{
  "model": "class-conditioned image diffusion model",
  "dataset": "histories of elementary cellular automata, time running down",
  "epochs": 14.9
}
Rows from block 3, named by matrix and row number. Rows with one number belong to one attention dimension. Each number is 50 + 15 x the weight over its row's rms, rounded and kept within 0 to 99. All counts start at 0. After the name is the row's rms in percent of the matrix's.
# q: attention query (model.blocks.3.attn.q.weight, 192x192), inputs 96-191
# k: attention key (model.blocks.3.attn.k.weight, 192x192), inputs 96-191
q.105 114:42 35 53 42 47 37 43 38 48 56 34 40 69 36 53 58 40 45 77 50 29 34 24 72 59 16 61 57 63 73 41 57 65 56 39 72 77 36 61 49 51 34 60 45 73 51 28 52 59 35 44 44 41 53 39 37 50 23 53 45 68 47 42 49 64 38 64 71 46 32 53 51 50 52 60 58 56 45 51 49 47 23 23 47 44 73 49 76 46 36 47 54 66 67 39 51
k.105 108:62 43 28 51 46 54 26 19 48 42 27 40 55 46 64 56 42 50 96 22 68 54 66 50 51 43 49 36 63 51 52 52 50 91 24 58 46 45 85 79 56 43 57 44 48 60 59 32 55 49 52 39 54 36 41 43 41 48 56 40 47 48 68 59 46 56 62 71 49 58 69 12 47 68 16 28 45 40 55 43 40 27 63 46 25 60 61 82 50 54 41 33 61 50 65 68
q.106 128:58 60 48 48 72 53 73 58 68 37 48 64 22 54 57 51 51 52 45 21 50 30 57 54 51 61 32 37 49 81 48 36 50 56 60 47 40 47 27 36 46 25 61 43 89 70 56 58 40 88 52 36 29 46 55 25 49 66 57 69 43 45 59 61 63 47 26 24 62 49 61 39 51 43 63 42 13 38 61 31 32 54 59 44 66 40 69 30 45 53 18 69 57 65 53 35
k.106 124:52 60 70 62 74 49 67 63 45 53 44 63 46 51 47 71 48 70 59 36 47 54 50 72 40 51 16 43 38 55 37 56 61 63 43 53 43 56 27 23 31 16 61 44 81 55 54 57 41 76 62 51 70 54 65 60 46 50 51 67 46 42 16 47 43 52 30 10 48 48 61 58 75 64 59 45 47 34 51 61 24 45 48 41 65 34 73 44 53 68 47 52 42 76 66 45
q.107 115:48 44 77 76 78 40 18 90 64 49 33 43 38 28 49 82 61 35 61 58 29 49 38 50 86 25 36 53 52 43 64 39 59 46 65 34 39 45 52 38 24 67 31 32 68 44 71 70 27 61 39 46 41 50 48 61 70 19 70 66 37 68 35 62 57 54 51 48 63 56 54 44 36 53 34 61 41 70 64 44 51 65 67 28 38 36 50 40 34 45 48 51 47 62 49 45
k.107 113:62 29 77 74 34 19 13 84 47 34 18 47 40 07 52 48 59 51 54 64 35 52 57 57 73 55 41 46 58 32 28 36 74 63 57 54 31 49 43 46 25 56 52 55 76 47 65 56 42 97 38 65 47 37 53 59 64 38 61 44 21 44 53 61 42 64 60 44 49 58 55 35 81 52 45 52 42 93 54 53 46 77 52 32 52 33 62 52 42 60 33 53 48 60 76 50
q.108 114:53 42 43 49 73 35 42 33 51 74 34 17 33 54 52 50 55 41 39 71 31 64 44 01 52 65 73 51 45 51 32 40 54 41 74 45 66 61 73 55 54 68 45 49 59 51 42 68 58 65 52 43 49 43 46 38 49 81 52 58 59 39 47 46 56 42 17 45 43 74 58 76 43 43 67 62 56 16 65 28 35 66 59 26 79 62 52 35 27 66 68 58 44 55 49 58
k.108 113:45 49 28 51 51 23 62 31 45 40 45 09 54 56 49 61 61 43 42 43 58 37 33 00 43 65 65 46 44 36 57 62 63 24 60 29 45 51 67 71 66 55 58 41 57 48 50 46 65 44 70 76 60 68 47 41 31 68 52 55 44 48 44 62 17 23 29 22 62 30 78 76 52 23 69 47 37 23 35 48 64 58 58 23 70 40 48 44 34 59 59 39 44 46 67 63
q.109 115:40 40 70 30 61 58 41 54 53 40 45 28 55 63 60 27 47 47 33 25 43 46 34 51 69 43 44 43 44 64 30 62 45 49 77 30 53 62 58 36 61 98 59 28 59 63 36 29 83 57 77 34 57 54 38 49 50 53 66 55 44 40 14 48 36 37 59 77 67 51 72 65 53 37 43 79 16 42 38 37 37 57 50 33 37 58 57 24 50 55 65 59 44 53 64 47
k.109 116:53 36 68 54 75 78 26 49 41 47 51 25 49 63 47 48 34 33 30 55 36 56 67 46 48 47 76 50 33 57 30 46 34 49 62 49 38 49 77 59 68 57 45 00 62 38 67 33 71 49 70 19 86 28 59 50 58 47 68 45 45 48 38 79 39 46 51 83 46 75 81 46 46 34 53 68 25 64 46 32 45 47 54 36 29 50 50 37 57 50 62 48 46 49 79 46
q.110 111:50 51 38 52 55 55 57 25 40 58 27 50 49 56 56 41 33 37 38 72 38 55 57 38 54 77 54 49 33 63 39 38 45 35 84 42 53 43 75 38 72 45 44 26 65 71 47 67 61 56 44 72 80 54 47 37 75 49 32 56 39 35 47 73 47 60 30 25 45 16 69 66 56 50 51 47 27 48 35 40 28 78 33 36 33 49 42 26 52 43 48 25 37 45 56 23
k.110 112:61 63 41 70 71 39 45 48 54 40 41 34 51 50 50 64 45 54 26 69 32 50 65 07 66 43 42 40 36 49 43 54 47 05 39 48 43 61 52 31 90 91 59 77 58 44 56 30 68 62 36 58 85 49 46 48 68 46 57 74 38 58 44 63 29 47 47 19 52 84 60 52 48 77 66 50 62 29 56 64 40 46 45 20 44 42 44 28 61 69 52 40 55 80 66 43
q.111 106:60 37 62 72 31 64 49 53 28 45 26 63 37 30 36 39 37 32 42 52 43 44 45 33 44 52 43 52 21 86 65 60 40 52 28 63 58 35 58 45 60 59 61 69 54 53 16 48 58 50 30 42 32 42 45 48 48 35 53 43 61 43 46 77 38 68 49 52 79 64 63 56 62 58 51 31 21 34 68 74 47 45 53 53 37 34 61 35 61 37 41 36 54 53 54 44
k.111 106:49 48 65 57 76 68 69 49 65 50 15 67 42 23 41 62 49 36 72 76 48 48 51 67 79 50 43 59 33 57 53 51 25 77 43 48 54 58 44 30 81 34 29 49 54 39 33 52 38 64 18 47 74 15 64 58 50 57 60 29 72 47 35 77 40 88 41 47 36 54 42 49 87 50 41 50 28 24 28 47 59 49 55 48 31 25 65 33 58 57 27 26 46 59 56 56
q.112 120:55 33 50 49 35 33 44 25 49 55 37 18 51 57 61 35 61 56 68 07 70 55 60 47 29 47 75 70 56 61 22 56 38 56 33 41 43 46 66 64 68 37 61 30 79 49 71 56 68 56 32 45 52 30 42 39 59 38 54 23 64 54 39 47 40 43 15 51 71 61 58 59 37 41 28 78 28 48 58 32 78 29 50 58 28 61 48 56 46 41 48 41 59 55 56 45
k.112 122:42 23 57 32 60 18 29 24 46 61 28 39 57 52 54 58 73 69 66 32 42 43 40 50 31 46 69 59 55 47 27 54 44 65 53 57 61 56 55 48 83 33 49 38 71 35 45 29 60 77 25 63 62 51 39 63 74 33 40 45 75 41 41 61 35 36 31 62 58 67 81 69 44 14 37 57 51 47 34 48 63 26 39 57 56 59 35 59 49 52 43 53 59 73 45 49
q.113 113:68 43 63 56 39 48 54 73 58 47 29 33 37 60 33 58 52 88 47 43 59 62 48 44 21 39 55 38 14 76 65 56 36 36 38 51 60 41 46 46 68 54 46 33 56 64 37 36 41 44 44 39 57 54 51 46 28 77 23 69 51 22 51 69 37 60 57 73 51 55 67 43 73 55 55 57 72 36 46 73 41 74 54 54 27 49 54 53 57 75 15 83 36 19 58 51
k.113 106:36 30 41 29 49 39 41 62 53 61 40 46 40 39 23 52 52 88 45 49 81 52 16 78 41 44 43 43 12 41 72 55 78 06 52 60 31 50 52 18 72 57 48 45 41 55 43 49 89 47 44 48 59 55 60 55 03 72 59 79 57 50 45 35 42 60 56 44 57 54 18 65 62 57 45 54 50 40 40 57 80 67 40 68 24 40 49 43 48 70 57 57 42 37 49 35
q.114 114:36 38 58 47 45 76 43 59 75 29 44 43 46 40 66 77 74 27 54 43 82 72 43 61 38 27 65 76 53 42 29 50 68 53 23 60 51 54 57 78 37 53 55 34 54 80 66 46 47 24 54 70 52 56 39 22 80 43 42 38 32 60 74 58 56 45 65 53 37 52 21 34 43 33 27 40 33 41 22 33 45 22 56 31 49 43 47 74 57 50 58 68 63 76 46 38
k.114 113:49 45 61 50 53 54 44 59 21 62 44 41 57 26 52 27 42 47 53 65 66 56 73 42 22 25 71 57 57 70 41 51 56 55 39 48 50 55 58 71 41 39 38 42 70 76 62 29 61 50 51 41 34 34 31 37 84 24 71 33 39 62 42 53 44 65 58 49 44 28 11 27 73 47 51 62 46 37 64 37 65 02 63 32 75 48 65 67 49 17 47 78 66 86 18 63
q.115 107:63 67 65 48 58 39 30 65 36 46 58 48 73 48 36 46 73 07 64 54 35 61 41 39 46 51 51 41 59 76 41 35 46 54 22 32 52 43 57 64 61 49 75 58 34 30 60 30 47 25 43 44 59 37 45 15 54 60 44 27 42 35 56 61 58 49 79 28 35 30 56 81 40 65 43 49 33 52 63 22 48 55 55 61 42 58 54 63 57 38 43 37 49 50 61 52
k.115 105:43 62 53 26 59 43 33 31 45 51 41 58 54 26 41 40 33 23 41 64 27 42 43 55 38 56 62 48 31 48 39 45 13 59 56 59 69 41 76 72 64 62 47 66 54 24 39 58 40 59 39 57 56 45 39 36 69 86 82 17 35 49 69 28 28 29 77 26 56 72 54 49 45 82 54 58 43 54 56 39 38 57 52 54 51 50 54 58 43 71 46 65 38 43 62 78
q.116 113:56 66 44 41 34 39 29 66 46 58 55 69 34 46 46 57 44 57 57 56 61 49 48 67 55 32 39 28 60 36 25 46 72 29 76 38 49 50 67 61 53 53 43 38 31 65 49 57 75 47 52 61 48 65 56 36 59 24 25 69 63 72 24 09 71 57 67 78 48 06 54 52 70 36 34 70 40 58 34 60 52 45 53 46 47 71 31 49 59 41 49 67 60 67 57 44
k.116 111:45 44 60 65 21 49 59 56 56 31 51 52 48 50 47 60 45 70 68 42 63 56 67 65 41 37 37 42 58 39 41 48 62 14 51 51 53 44 69 45 56 59 39 77 53 68 60 42 52 38 48 63 62 47 52 24 74 39 40 63 37 49 48 60 28 46 49 84 63 45 60 32 14 31 68 39 44 68 73 40 47 16 36 37 48 63 41 39 72 60 34 47 68 86 74 51
q.117 108:57 51 59 37 50 54 36 57 70 54 54 49 64 24 67 46 04 53 47 79 42 57 69 65 67 81 59 38 74 61 67 73 31 29 41 41 49 38 48 56 46 94 44 28 45 41 40 16 52 58 49 45 51 67 61 41 48 59 54 43 44 35 61 44 50 29 34 51 59 51 52 52 43 43 57 16 19 34 76 41 70 53 35 15 41 18 88 40 65 32 36 33 65 64 59 41
k.117 107:52 71 46 58 67 42 17 60 38 48 45 58 49 22 71 47 48 62 28 35 43 63 20 66 75 44 37 62 54 80 50 24 25 26 56 67 66 54 50 75 58 28 42 59 59 41 56 55 28 37 42 76 91 48 45 56 26 76 51 46 52 56 69 35 61 46 34 38 42 39 55 75 30 32 33 58 42 51 22 47 25 55 50 01 45 46 64 42 42 60 45 83 54 44 71 45
q.118 111:41 72 54 59 62 33 22 58 40 42 39 34 81 32 77 53 93 32 39 58 30 71 40 61 46 45 66 48 65 74 40 55 54 42 52 65 50 48 41 64 54 43 72 73 73 64 71 49 54 52 37 47 76 64 29 55 64 63 52 59 50 61 50 42 73 47 74 06 30 32 37 51 31 38 64 59 51 51 28 40 45 52 46 52 63 31 58 77 46 30 46 73 40 43 48 31
k.118 111:54 51 63 72 70 55 39 48 61 62 40 24 59 21 56 53 68 34 56 33 61 58 58 30 04 69 80 58 49 63 63 41 20 33 48 47 53 44 55 56 61 82 44 46 68 57 61 45 45 41 41 51 47 34 45 37 69 77 74 32 37 58 71 38 35 36 52 00 53 40 30 39 45 45 51 43 40 61 56 44 49 50 40 50 38 28 78 63 57 72 47 61 41 18 43 61
q.119 114:56 41 17 62 45 45 63 26 56 55 44 55 66 38 30 67 54 25 39 57 81 53 47 43 43 49 62 47 57 65 44 64 78 71 51 45 93 41 34 65 39 28 56 57 38 62 72 45 65 11 69 60 79 49 40 27 57 44 55 46 55 73 21 69 55 70 47 69 44 46 39 44 43 64 72 55 72 40 34 37 66 35 66 35 54 68 42 52 54 24 38 41 51 62 37 50
k.119 105:43 52 35 47 51 60 53 05 43 45 31 54 48 32 58 38 61 44 62 46 41 55 86 35 43 52 49 50 43 47 37 49 16 86 50 66 53 59 62 60 54 50 55 64 35 63 46 42 71 53 76 59 24 24 60 51 93 27 60 45 44 53 62 67 56 58 55 72 42 48 41 27 47 54 28 19 60 39 71 54 46 16 60 40 81 49 51 67 50 72 58 50 64 59 32 46
q.120 122:35 56 22 52 54 56 31 62 59 35 42 39 44 72 61 55 22 80 58 28 57 25 63 36 61 49 49 70 50 72 57 54 30 46 72 54 29 41 43 61 82 41 66 62 69 55 75 39 36 78 52 40 79 30 45 56 38 70 22 56 30 36 30 71 30 40 18 55 28 63 46 22 26 44 59 60 15 54 38 54 48 47 42 37 52 48 31 56 21 57 58 33 70 64 76 70
k.120 115:69 51 34 17 62 51 29 60 39 60 51 22 45 80 50 59 43 81 47 32 41 43 49 48 69 58 30 48 64 60 50 49 37 32 68 38 58 52 29 35 95 67 45 58 58 40 29 40 60 58 60 28 35 65 61 75 33 54 50 52 38 55 42 53 49 15 39 73 54 51 56 48 74 47 54 57 41 35 53 51 67 54 38 13 50 65 52 52 47 49 63 40 77 67 50 66
q.121 106:42 59 57 71 37 54 82 34 42 32 39 42 65 40 51 32 82 22 45 49 57 56 39 19 36 84 72 43 27 55 72 42 55 44 57 55 55 58 61 67 52 94 28 68 35 49 49 43 90 35 73 76 48 55 35 44 45 66 45 29 51 71 58 65 23 49 35 53 34 38 24 59 42 60 54 32 65 49 56 31 47 27 22 79 59 68 15 49 69 48 72 49 44 28 36 57
k.121 107:48 37 42 40 57 46 60 41 47 61 28 45 61 33 56 45 36 23 77 86 54 58 46 17 47 63 51 55 43 57 71 62 56 40 41 49 46 41 55 64 56 45 40 72 24 67 45 65 68 44 56 43 68 55 42 44 61 35 31 44 64 44 48 36 42 71 66 68 46 83 54 65 40 55 48 72 68 54 31 60 53 36 56 72 94 54 29 49 48 45 56 28 21 00 14 60